Weights of a small image diffusion model: 7.36M parameters.
Rows from block 4 of a small image diffusion model, named by matrix and row number. Rows with one number belong to one neuron. Each number is 128 + 32 x the weight over its row's rms, rounded and kept within 0 to 255. All counts start at 0. Numbers have three digits each. After the name is the row's rms in percent of the matrix's.
After each neuron's rows are labels from the 100 images, of 14848 (inputs lightly noised), where the neuron reaches its highest value: "top examples" is what is common among them; "colour at peak" is the nearest of a few named colours to the mean colour under the peak. Only what is clearly more common there than usual is listed. The data: scattered letters and digits in many colours.
# fc1: MLP up (model.blocks.4.mlp.fc1.weight, 512x256), inputs 0-127
# fc2: MLP down (model.blocks.4.mlp.fc2.weight, 256x512, transposed), outputs 0-127

fc1.281 113:106092162146066121198100116112157153164129102071115113061133122193115145135156064177079106128120153172138126108173200153134026152151160129180096155167091086133146075118118161101122077142110121095133097164137178148075146066121168126036110117125124116072153178127159153138156120098135125133132153132156102149139099170088125148043079116111123201089097144140104164122098070163124135101154
fc2.281 095:139108183148134156093144137186043156114158145159076154145122091158130076154111159086137119117112177165143155130100197133125079120119104168137102107120154090101089027076133099140030078200107109121079078066149096163116167152155118079111110131131158117104094102118131167102086107140128142109114112145102130093149099065137114094150129127066095148156084181171054159076119129142167151173123
top examples: brown; purple; black; blue
colour at peak: pink; grey

fc1.159 095:089133111134099088129067160111159156149051122170137128111149092141120122098180123158096135173079111126112108082146132160171099109143150138119094089169146127043199080123135155194114137150129185134136032182155157150149098118164088110083206089082081151119186096143110076135089156097111141102138068144141151180176147102110144121103145154115133128169100110084208122122126117143132163146127
fc2.159 094:134171165051135103091126073153148105198104135111138141134110159120150108132143158068137160165130149136146130136165111169104132117110124131074167114123096096120097164154114131128157107158130144186141073136139089135172143092152084093131143142151139137126155151170153069174150139129103113145102085147118144152114127154139104162101125102088096170141143089185076131128111117153133098128182
top examples: orange; yellow; pink
colour at peak: brown

fc1.260 086:177114166150154116100137142126125182175129167194098108162119184078154150114165146112151092103111055139146109133141158068155103154110138142104126113178124122106132116078097091087132128126146101119144134102149145149111064145124107123130176118129110174128115144136172115116138103139121088106172102134159163152187165119136186164191181156117141137177137168119051081091152118104114153142128
fc2.260 089:056166085103151174117127084141128127134104055122143113149134129158123137112097144150122102098062177134114113107138089161114186070152113056088082112082111164138101152122147119124169101187152137049112107146151156153099116103149095116124116114108125144111159067077177124135134140155110051100125105063232077126112132179113106128126165168117184151150120125181184214109112167184058132169132
top examples: teal
colour at peak: green

fc1.449 095:090112115209166047149116138136133126159113110127179144107100116117134138185189071155164158132143098108141133055134106118167100143072142111175111139144108175101090103145108132148099171145141151150130146170113103116161132139100113158133091126145123115095110150134120168103143080076153108149119095171136182138137136179107157131069115071129116166159142147144127171122037187184182147107168
fc2.449 096:095097128142126101173137098130165100175091107105168123092107139155116142086229055140107154141070128135097144174109176128102069075146183123073160121127131134118131157133157128103144142198123143178159174126138166113093111120125134114162114101149083109124148157171105122099141098095123131128179165138113115139078134141113136142199116122092097080060092114120107137114120119187072140182146
top examples: teal; white
colour at peak: black

fc1.211 080:117071183160136104123127102119148103102166182113074118136151104124142146195114154166151151205126172088109157130147113108152173149118091119108137046116124164087124120136180144200127118100140119122147072195136137132064134107117171116120123129166074127133174115129135123059112147083140155091129140052086143156121105178192107087094139136133069125140154117144156146089116142122079121109113
fc2.211 081:171086057162172149116101155153147097176203175149161150168104111159119146145141082099153162140108141110128107079156098150081116086089097151122114105112149086131113094180153117209129094120124125161166086109071138176195087152165161100125145150098144114129117133106091106131152140165118081158154203111040099129165083111118131093118133097146079130132096150116115134147138191119141075171117
top examples: purple; blue; black; brown
colour at peak: pink

fc1.378 089:149129133088184153123131087081086134106184113199112184199107147048200130080153139145176129121124081106106147150113079119137131152089131138096092104108115103133125140081169096126160185107152170086098159117170079143103124123101086125113142159107137186079126152139134102128124082110102155124051141129116138112173166096161063172098110114129156135115109169150120153122158110095137134184121
fc2.378 102:128146053143145129169154185176119136166136131073133154185167080098059142120107129155104152087157118130144139114097122174130111170120093085072123093156093161098121123156141101154074125105129143143134136147093215104139170148164096127164121104070124150131122173126148203122106159133163141128117162055132057123072191173174131141126135109165091158134137143130128099146095103142136105157089
top examples: black; brown
colour at peak: pink

fc1.387 097:131106125127103151128140133073091103153146114106099129109200161132115124175074067154065158135107199149165109096186188093049084126170135100145103187147140098181158065118086140102124112128072080089121137119124186150051117129154144113101144109083152098107136170112107157156160126110126140114151160146147129104196138150099137150070078125104161171078061105120146140140164089121121092129112
fc2.387 088:123079127145157162130165136150100114170144079156084149156147079169111128125154097122125134129096142203144152202107200108091087136164142163173110142089134094145099078111096163134110102170072085169095093096153100162125150167131076050176056086123153140150118103082136157083102181141120143122114118112064109068158177053132127133127074149113199124109120183106071173119126184146166125172122
top examples: black; purple
colour at peak: grey

fc1.493 095:091131092187173088155126144092099125165130099166135120089117143111108135156139119141141042133069144083148137112099100067104135155146134160196035172138132164174158109092156180152156104130149076149122147161114122101115159169096079158142158083136085100170119113099168159147137097136136128052090073154156098184153109144152125090131191104114152150077217178127091119118149129158160149100148
fc2.493 094:147163178140123140150180130149099150058159156123071098077140113175144145130100164095062158175086151160176100116148154044125164101123143123135139141124144111125126117113153168147123149152106103122125139121139140127118083089150137109134147171139122084125097102148112110092124132100141134157209052122152113141140065124130076177171103173124144112118147171081110165149078137192133155139147
top examples: teal
colour at peak: green

fc1.290 133:130121156079137181111093168132139159163135124134148127147183024098131144122117150130093122089137091133128121152201167142162120128129162056153102129113110124135155142098173106133156099124158120146146092140128145111179103190113139084111102105168169190146128113113168083105089114133113165166112113126133069113107092112161164102121157099111100097130147114126124115088125094167135136188166
fc2.290 131:113128093161089171124140118134125102122120114142123186129100109210140183137126126081119078033120150164203093099006144123123121094126083106166104135121072126171182093143138133119124081140187049167101117155161102123106095160120099153113130148104141133142118125114074120127175126146144148088156086159142109143060076112161129088134142177172163139123102130129108160136089145115141109140121
top examples: orange; pink
colour at peak: brown

fc1.398 084:125115133146124167083129108131151151129093050091067132134119145187113161137157109177110133074139125118111150100111183105053124153126139153152107103082112120178151219130185186124111178163173125138130162101099122135153123152135122150092083092114112156125178160172128106142121115148121165095082136130125144112135113110125121148107120115141156105190138121072161076147154126135169148152128
fc2.398 088:106108163122165120111160156142136057208098089146166149128135057165120142132128112155165088065158102172175111086124128179073146106101132122105101099189106140187138048154134136087162097132175159094098145144134088139105087122131214165083098134123140155093131152128149132113126198141123168147124169165124110120105069102128187163122113143141176158048066102125124183163093084154081119109106
top examples: green
colour at peak: pink

fc1.409 125:124142155083095103159100188129116111129137121124124114129130154122124050146104147103125057183161166137057150115134185147080149166075122139165092097122153100159178098129065106116149096167145091146141110131105130133137111106145174162160135152094096091141089093081217137045159109129126181063146069187120131105148099145143096207098167132081117202121124132088129097044116159115159182105159
fc2.409 102:086145138146094132127145102119135137140148149185087063139177182143170136103108128138141100164108103110129157143133146132135108119142185128086108181105122122186153123136113160154138069111154104119080129097235142085119081134155118085128165124207141135134084174097101138066140113113098064102126089131191119111096119138124145085098118147158107101126143107142054138143071200125109053166227
top examples: orange; white; pink
colour at peak: brown

fc1.167 104:175133111089089173139171136157089157120109155169090123131184112131180144140128127123191128145084106119141171106116131114085115157162154135096101097150083148127188112172080171131088064124085064131113147111128141158118139127194118094144109133136135130122126165133120088101107160164134067143156091135136154144144170140091132167120160190117137144100132143146147113104073098112143104130150
fc2.167 100:069173129144089154168123129084101136089109217066141081109125147140085086087147138143158145144112177144103111133095110135088161124147178127176166104110142141130085150169091147147114167187098096074136118137189098131118081128113151112119089094114148142108152136136117149133173135134112135113124106123133082127137165111165127096128132042196136191088122137138128118135201144101096127114121
top examples: teal
colour at peak: black

fc1.427 111:117145136140055157110143136125112154136200151095084157112108107103115077118179143134182147166076161129117119206129113148092108138063061125109157150134169158171147198081120171160087114070100083152095123106150139162139078133080123157121109203079146120131131118115173166135121154133126140107112113093146143089126183154120134091122092096104085107145168075236154142113165114134156056160125
fc2.427 098:128120090174104126144143101000150099131121132146108149116103203148041163165159063170101154211105131118079103102126114137120151162151086151111111129105143145080090147113071105107150123147148122088135105132078147129065110145164103162111151044106117116074106092163116130119099108110124162165100102144139102086141068160080140098139143120149127156098122118138140119117117098119139125099097
top examples: orange; yellow; pink
colour at peak: brown

fc1.486 101:152112160135174146144146156139093178161189084137152172141101127180070090162142161100174147112088153168138133177113160122127071126124134169187103143085068105109124126150184143133055165135076120166112087200094170185077112089063140137159083105151132097055109176150179168099146117131151155113139112144113098128069143176130165082108113095064119096102063129126067118136053040160151102094123
fc2.486 091:097155113133171092098131091088166150108143154160120134131120104143119137105126152178206059159099121088153182080136120068097106128095135097153100150143146139167102074118099118128064111082123113141121103152151093112158188139130120164152154137127101109091126082156138121132142151141139094096135127066096170125146113106114150114134112175125140058136084139174161150176175131114068145088161
top examples: white; pink
colour at peak: black

fc1.106 096:114165130118091152133126091150183115126101099155127139138168189095090125115205065129117089117127077095192066143100084082108097079081176090121122151136136164172132106163131157140076085148121139161121100099135152151114120187125096082113136097035143166153156092104178111138099060108113110098142081108183150140128119150146124161165118143121135142112096163126151180157112132080094144107163
fc2.106 082:118160126175135181045087159170136160136114137115170161108122086093207161198144080155109188142138170094128183142166093124095095126132190098114085098073114120134175125170117090109102106100131131092139101162088192110143125142160162145105138188135167130115111139127155179084096130094126134153110093178111109116127122146112099151140108137125119110193097120147127115138110133097158103178085
top examples: red
colour at peak: brown; pink

fc1.119 115:182088102131081127108120163132131158171159168172100134121147053063090181166075139130098185126110168126120152090131149167137186074173150132101115139123113092140155168101115058044105179128096161143075069163158095132219112115191116127092066098165108122127150124113065142133155151124125120115128141082147071118144183119123102155158140141132104179125161111105129126079117110150195051087153
fc2.119 089:179053125143097158116128083123132151089153132082158108142145179106199128161169089152152145079086097079130150166118102170099135119127089081162177138117131107141109187130165143174095151140081109133160087122087151142068154146066088111116142121170146117131154087181071167075092134133135122072102142138147161134155167082118147106087140128164155073143126081151111081134166109123093196128130
top examples: teal; black; blue; purple
colour at peak: pink

fc1.240 095:161141143088055191150121167059132127115129186135135109140187113075088141105088125094196100187176135122154162154149092162168125117172125145083078087115105151129156136102114130175122169165125053135120110084145153124134123147124097140064068146192102104124073135090157139108129150084101115115099096104149154126138078163127171129109123143097149177102212109108143082130083079172150164078160
fc2.240 081:109128137156163143135116135142103095202103121160127115118194120167112127125132139150081149160201149100124164090149133115153098070105145081135129102126113120153144091154114168074118083050096143111105120126136048171179156111095125129169168141135120057104113172058123110092129105129131132144157111146166183123088096147091111114102141125066097142180169146107095147111123125126118100187139
top examples: red; blue; purple; brown
colour at peak: pink

fc1.252 086:115148127138107118141135111126128173128125138117143086107161123109110082073119097106079101099133097138134072153181118181126123135152080148090065110119142129159155150133100146151163094144112115141125108123089155165079100159107092059092167211095100117099199173102161080119128113167120091104161089186137127162076168150144171136098070116126145182206120143171183113177168142151107131149181
fc2.252 089:175096063188054144106108160143127156161132130116114155141111115193129118184080125174134162148166151149090103083122093144120127096117144098080186093147160186125106130156126136152156111056140089139109132096163145113125173085144116027134095098126102104113171106168084088197108091130126143114105119144081147086124164167132141100096122170053128135178175170084132174185086140149196099130148
top examples: black; brown
colour at peak: grey; pink

fc1.464 123:135111108169077134148142069145132137127103142129134176123138156160080079126116111100132139169088144142125164098024118182167118092117076138151171150115192091098170142099102139154118194118082098109136148109121139154111133115149123175118167161117138158113104140094095179117142182122135095144123119096133124127125145122136098164053128044133136113122103095150143140180112139109128090104079
fc2.464 118:130107144080092149164132154125149115128098108146140130103096137200191225141158131139100140111098146161176139139011129133164165149131149135172116167143077196138111145148150139123126073133125139145104139111163105117095138144154131103132102052097168140093141154111086078104126119121143132133192078146116137084102106112118116125129169210125192150134121089096126119073080096110119118140090
top examples: the character S
colour at peak: grey

fc1.492 075:108131145130152140141170161106075132063148117240137153145156154197110105139080103088165128069146153110084146144156138090178155149112099144155130158082078153154137136143127077107112168088109199144135139190105100121149128096158186099137074125103150145113086127112140117174117144050115125175117158116113182171205086124077089098216142042109107090161117117145115116114090079119146182100137
fc2.492 088:136124149129122074122105144092152105190112133075143119161159093191145141100108134178182167091139075217173180211168082108158028090083113060134145132156109139124112157143156131141131145148156086128083127074125146099119097101094052101156169102144114163107122104072123150120139073223152115130091140112111126126108137131115057133131129170141135154096144135152158120152120124129187152174110
top examples: black; count: six
colour at peak: grey

fc1.22 093:104110187147125070148147148144033069153144144150175192121145131138105188091133080111154146128115150157105160173204107056055144085157146120133130171129083147165116129068078130087140126186113145165099112171131157122084144102100151109164089102122137161027095158096114124132127124105128084201141151079098138155176101065112139172120148062112132106137119140131120095112141056133127123147118
fc2.22 092:164123139146102118145094095118054115114123187130122152122126122128109170132105158128136116135174110159143128132130180133172133129118115115148138168136141133131186125109179126144115181169129075099082106108062125146106142094171093135166191133092115127180139142143215154119130120121123203095084136091119169160096177159113041123119131183121142158080067109093149117201125044102179148153163
top examples: brown; black; purple
colour at peak: pink

fc1.116 108:094103178125141189116171105136113078088146117124178136090123178117117078084156117103130103131137110148138143136139169112121120173063102145122120154131085136099123093139122173150165108110134131114182172120109148146054117159081085143143122094127145137109124145185215124130107074125148115159178125173124120172088081120159145095090097108099193075114117131120144154122101166071117207156065
fc2.116 116:211084071102105159115076140108129154107167124115191097138136085106134171133136141201134133123114118114099148141122099133136134092182064044104140116119134133095149193150143130159115163158125080145208141142104128132168122155170093130133081141117113120136141103170164207151131123137104116077089136112131130124153158113156116098106117160102131094107155136118107104157165155083120220100210
top examples: brown; black; blue; the character C
colour at peak: pink

fc1.410 154:147118083099095138186116155148143111162153147121125121170166118153107168118159115154141179156135075118121160148112069165160114135125151112103119117123054158072109172070060122118145158151172100064134138170146131082176139178141172101144103132145118188159096114093106115116115118177131114116109132190126099099169130105153123087121138116130129105111089108062148142090129157054147088171189
fc2.410 142:162127176083111147190100060130105128156165132168140095175108197062138191090136155177113131111137041076099157157102064109130122183104077106119108129106165152130080167141121130111108116131096141111138170118096074144177168131126115139109092101189158094156130141172129132129120185148112115180071131126131147120107137073097140108208065140139162116109128097085084135102100117153145130166128
top examples: brown; the character M
colour at peak: grey

fc1.183 104:117101185114132096133132144154123090105144052101122105116141125126159099198134084130112109115111043114154171133130081106096073116121157185154208094138118148210148123162076155136125106120119130143105169116079166111103135164137088083142120179095080175136143128161158135141128168115129171101145068182175137105097148067135143117125142130096127095157091066152151102078132106170124123102164
fc2.183 093:114133147110110122164152115122140125165150160173148145134149114066143184117160140086159151120105107131105131128086154136091135110220131100097075081048142118135143187106151101112126156185125182097103161118120090129129170123152116125142133169111150112126174181146129115164150170164136120203148047110117186077174090198123128086155174113114138158145143143109100156125125155115174078145078
top examples: orange; pink; yellow; white
colour at peak: brown

fc1.510 085:157115168044158106169115125082133150152111116141128078096139210054113112127187139135141095124183157108091122115122185137113105149170151124135146208170134091170141129107143123198181135159133098118138095098166136123126087100087158123149135117140110101176139121106097148073142158135089146118052139129179142130146123122171101183157150105091210136080155113098177152058171172117104116103122
fc2.510 087:109158088181154115197168101136143153112098144128127130140171144167119139091133119113161107107151155150161137138076086109143092124133099145140126102138123107096075132128127163128149197124149178107116155174061123097122132086182125177140140117124125092206167124142148075097156107152182079174112103114118095200187101130129118118181093174141109139127132100130113125118124143128124200163075
top examples: teal; blue
colour at peak: grey

fc1.276 102:104118153137070159132128064107195141062153117118144113163109177109145137144112110145154149168156141106162167092119129109151130098093121107107136106146132149124159070090072196133142127156168132161130077091167196092134157140079118169092115065088112050176125149175130151099132159151116168089141101097146109102078164074093108134121156089128139104141163122154170092102132154101177151168155
fc2.276 083:106111158151104175107100164142116143152093163113134113099156164123116133134121143156165145087151191083082133144112085138152127136144171076046070089143146100159194124102164102118129112115087129072146063113117101151147130128133130136140124124105144048124162139143159181169096203098109119163126110177175148105157118116170090088045167136089140162133098074098139130133086154128131130152095
top examples: red
colour at peak: pink

fc1.381 102:160080117053167119129128134133160124123104066083168106148169092168123086117146112124064102181098117142100174104131132118151098094157166104116173128071088132109151139107101160159137161104110069079083167127148120162105123132108201163106098108129141162075078119139107115153131143124158122124127143082113090096133146129117135103125105131146092162095081072123135140167070111149148130114117
fc2.381 112:056103118211198123085132149130135057167104127150110132174107124149138163124097110140152179180133122188189122111107106117151113118144153187161123187191160162168149140111090140122117061112151183121098196169102121136133158099093158151125159094131086159156151105144118126088133121131091138082158177168115146056189076129125131110110126132154108100121144134156184126099206127141085083115179
top examples: white; pink; orange
colour at peak: brown

fc1.264 103:215116103148160117121153140150136091081103144031132133105102081169155150147125122096175056115109123144084122120123139195136132115120111167064121147162144074130160107150124199087132133163131165118105106152141101071032206116151113078179066101100119128099093123145156099080146151157131138083117128143151135201186128110169106127118133107170127105144132093123120155168157146148128134080130
fc2.264 090:021138150113157123172130128129136098132108031165157112099125148123120154132106089129115082065157128195124145082104150114088138182140086111157138179112140192164154146142102106173142075135092151144111097131130131139177052134139164119123144093176110110147142100118138153126106151130122150184102161115185165172099130086153164111129127153200104121122114097125158065138070158121146081169112
top examples: red
colour at peak: brown

fc1.210 106:154119153190113122114105128091138133147154161123161219101180148159113177115141142115106074156104134068170102099173161132111118122176156111067166135081122155095145140161232074111139095179116099168108083139089171135123132025149146097099161130111147130186103105135116124121110092141155124141148185139084148097152105133167113170153081130117117087163140146126177154141112113161031171141128
fc2.210 110:172166156105116131117135123168129188078071093123151152164134106227194050083104118057117093100155130110106131121215110099087139135100148189155129139141104106182108098145197116130114172087083155127149087172175128182127095105134150131117161195084155108154049088059139149129143117138130145143051134100085095154124124115117129121153152114107144155129162172117088132156165219159161102111109
top examples: brown; purple; black; count: six
colour at peak: grey

fc1.288 116:123086119135080167118109112098114184099130100134165085161095114117156134225105158159099112127140123163131107094171139132093139153139082133093127191083158150116134156141101115185180176080084102140122090131125149157139135141168149157116109127116098096059146119166097132128166144112130135144187118149108153107113157112134107155116129115129170128148175088082131100095178132100144094144113
fc2.288 119:126124176108117139074193157128134125106168109133098062151169135160118109129051189132114166122120151112127114121166157111117111140112087123122130082179114117096157103136174107143141130134125092154139084110183093160069101105115120164069105187125163060148113110166136171138099103142124136133126111118102109092148115161203132137131126149127118127169147165105083147167092110101122148138132
top examples: black; brown; blue; purple
colour at peak: pink

fc1.29 140:148099109101103113104178152163125111093116113132153088128139162040127155070077100124108087101126098165118126093114139161155109116173128108097082110162188105137057111169114048165111143193157151149102149088157123119145144169123128141190111103189125056094114139149130091141125077169123156123109145175158100178070093093153128153098103123091160141126130152094155074149120116085154139080133
fc2.29 115:115069166120163141079111159120115040159181175136142120101144115151105122096100138080134122090115109130194080141146163128166100123120121149107166149164173128160097089112120148107129095123145108146092111081121099158131170139107141107131123142103147073128153177182104096148111108132106124212167112127141083074110118176098143137090161081120152178095118207160060185116121064095089062161085
top examples: black; brown; the character C
colour at peak: pink; grey

fc1.337 079:096072191148116142143135125178090131125150139115128158102130142107097067215152109180108111134162048111163111109200121100160079143104119164115140114126110068124159094158140119123137161104126153094195144139177095079140114123172148111116188149132170092133160112094146065126137111114115107087181100122129131090070151171140113129069133167165157139107142059128124069102100090110117168138129
fc2.337 090:168095091108102081135103137085140177078139126129132165157158158104168162115151105113119140148093132120077165061168096217237193123108164157095151186119103149086104169191126098089140127106113153108161122153066087115143128145118092093117148139138117147152152143131090104119096154087154128116159092118116091164145112123130099123151142092143139134152085079137131139154150137176131157134089
top examples: purple; blue
colour at peak: pink; grey

fc1.199 100:137126168115139071164121109113142180218142064108141108155127123077065108129119145126098099129130164085089120106191147076152097148107157166105092125192164112087146061115133152128160173153159092105206101130097075152148180110146134159090167108094073142112143101157109153071141170128107100072084117147113102138133164165140130103168132126120097188144126218170122130070174161158094110109146
fc2.199 092:161137123098182128140114109174134093121094113097091149168182101098113161101130131149178117130081180095166078071103181101148125144119183120174207175214104052127122084139142121124137102107112102124167125081146127131170102151160117120151140151137123151165116099165127047157186112111113111103144134127105123106153121116071105174112070119108114097131095189117152153120138130146123149137055
top examples: teal; blue
colour at peak: pink

fc1.428 128:134098159134095144147155124092132116136061139102128152069167078106076167087125163110168096112141107128127138121116121100111111121151123136139178152149137085130120098128132099151138182124083093126131134150128077126161090119125125079147098159098141145154097133112113075086127160169125180124147084125070107121127134115112115106074150133191147138124195194141140187153102078105155124172098
fc2.428 117:122118135109122123167138146129122113119005127123088114154118111143107107118156111150116128161089117135125164132142161146147109149151107086171091137151129161141117144115136117127149090126114114163111154114123112057109138110114129094160112091140096147104027114156117124136078104154136105082157134147027100140111116180102134165130149068117156113118109144126135119156118104121168135092145
top examples: brown; black; purple; blue
colour at peak: pink; grey

fc1.76 116:125095114101095193149083105166137080102036107167160147120164083143113115110103121109117048162120093058132164134169101182112191158099090089137151199178113158101102096092099161127125103047139148108113138124166118151100105173144068185061148143140153136135082101161114127151073125109096096143171108211129105149182132088154091138103123111199093156169102152099165114097145149107129162126142
fc2.76 136:098097147139147141129188179120146198118027118090172107118126150119104106126076110114166070161151158123149089115150111097148040127119068132114090178109161088153136128124102098133111129146126121080133119158073148153164199181152135176162147126134117149119065072101132162146174144149147151085064100124127132154051115101163169107171124184166114095159142160102107116108106173099132173113097
top examples: white; yellow; orange; pink
colour at peak: black

fc1.377 105:093100128142121144105204117133167128047143139140151124168130165076113141083091129125158171103091203145168058121123168159114158147148083182085112086195147128063129122141119108110140159120202113158071157123160164130141145126107113083134124079165150130106127157178108094078087125139102101119160139113112142109113122165081110157036139082155142113099204175190149136159136122127123102078122
fc2.377 111:141139165109125178156067159123172141179130115182134117125098115041142128099137096141159126082122078160087123163054164129125064098089094120093099122097141126143132161102185136155119125105184183102147146119104097122143114092160115143122137159128123089084145192188123143147168164150140082129082155144134163082166102118083131105203156157097124137121102141093136165069154120162126129177112
top examples: purple; brown; blue
colour at peak: pink; grey

fc1.118 090:107170151114148093097168150112102067132122162154126142146157117115151088140132179151157136040091103119186136151115115127160179153141080127116115074142095098137156175168196159116214193160126109162109094148129119140085129133140134161133098129139134144076150121053167094109162075093060134116173136128102100102138117135082094181119142126130077131128151130117132117107124088131112132174158
fc2.118 108:152189129180132078115114104155108162134128099108132162174122082118171154134134151122153099075155152117049149124100114152180085090160127086147146023089138152064129106168126150105111078119166147147122087124098130115162116155129136181176151103042130106168158115100115138126081146141199138162072102148120152080104125133076081090142162150134095073154113150120138101078107067086186168107128
top examples: green; teal; pink; yellow
colour at peak: black

fc1.177 093:123189077167108138094074175125160099111147086180088143196069097095112164115146119107135135138095162050091142098119086116136141148085184150108152149132147092172171080124165165125150100098101102146142132065110105148140106140118148153122145107130069081136150137133068067095161163163111159131126065148148167089123147064152121133110104167122127158146136121103169108115119078153101169186105
fc2.177 096:139134144148128126167183097089135128183094163127177124120107172089125169101190172147124220124130115153161073117094134147089114124160127105073059095131124102132079170130113111116141185157123175155123163131127100129122170151183156207110153121085106085112172169169099108118111155173189130189138132149112131173158121182097157143210127151124151151164105103142110123187133172116129160137169
top examples: black; brown
colour at peak: white

fc1.491 095:152101127123157103114163172203116105168126116145091139078087133138155126169088102123096166161140129127185174211109143128123120125181121139104123115192083178127087161074162132151180124144056099146120087147148151129128136171051177144148092132095113173119129133169106084088105140144143088108097151141134116131082151110073106173112156141138159107093150118187114086109166103167102131150136
fc2.491 097:110125144137131092161057141047066146109126088062174083077093116130148083179095179132159169135129114153139139125149128099128166102097085039095092118129155148110138129161127213118035108131072078109116094109122126135133148127150101123182129133121132127153118151141126153096168122146122126159111128195135147143159055146143109127111114087173104168170141107112158134082100082122129118142130
top examples: red; orange
colour at peak: brown

fc1.439 126:140099132127088193106142144097135100101123141150146154190088107088106167129194116083160097138144142138152164132101107119154103146089096114174069116096121154092100079107098113092064089068129137147114137115174080079197119136179133144126084186172168149082103115144127112101131096122141128089166118160125139134158095165091075114169175129162095123117132101079132105107158075095132114136168
fc2.439 125:171067142131135152138143074125154136134150126093112168126150122089114156148161088183129104189157119124064171120110089098151146198116108188125179125166120178073091113107155138143126116136131128154176184092103134178085138150100135090143128084079103112098081118105105139150099128126151135176140109123112143168076163058156107090153176134142101138084089139105118121113090057135099066130059
top examples: purple; brown
colour at peak: pink

fc1.247 095:098154141125185096108155065074159169093108104130123077181121202112141098085180172124124065129092135137132142106147095188148114077062138121147112110092133199100171114137152152107126130111111136134148127099102092156141128129153084176113095092071113094084115149085101128079148171097118153168076086109156130120077063156123142095137104134159093158122149153184162159111093092121165129137161
fc2.247 084:126132132174149121105114158148161140149106128130154149155101077118115152127123205099115075108123121106117104105129145192061121182135120091097082146055141091079130119051128143160127094181142166206165126152135113173100078108144065151151068123133073100144140087103101182151107125121144096114132102091136185116132123099107129118110162098159100138172167119068146086195114143158078113157082
top examples: red; blue
colour at peak: pink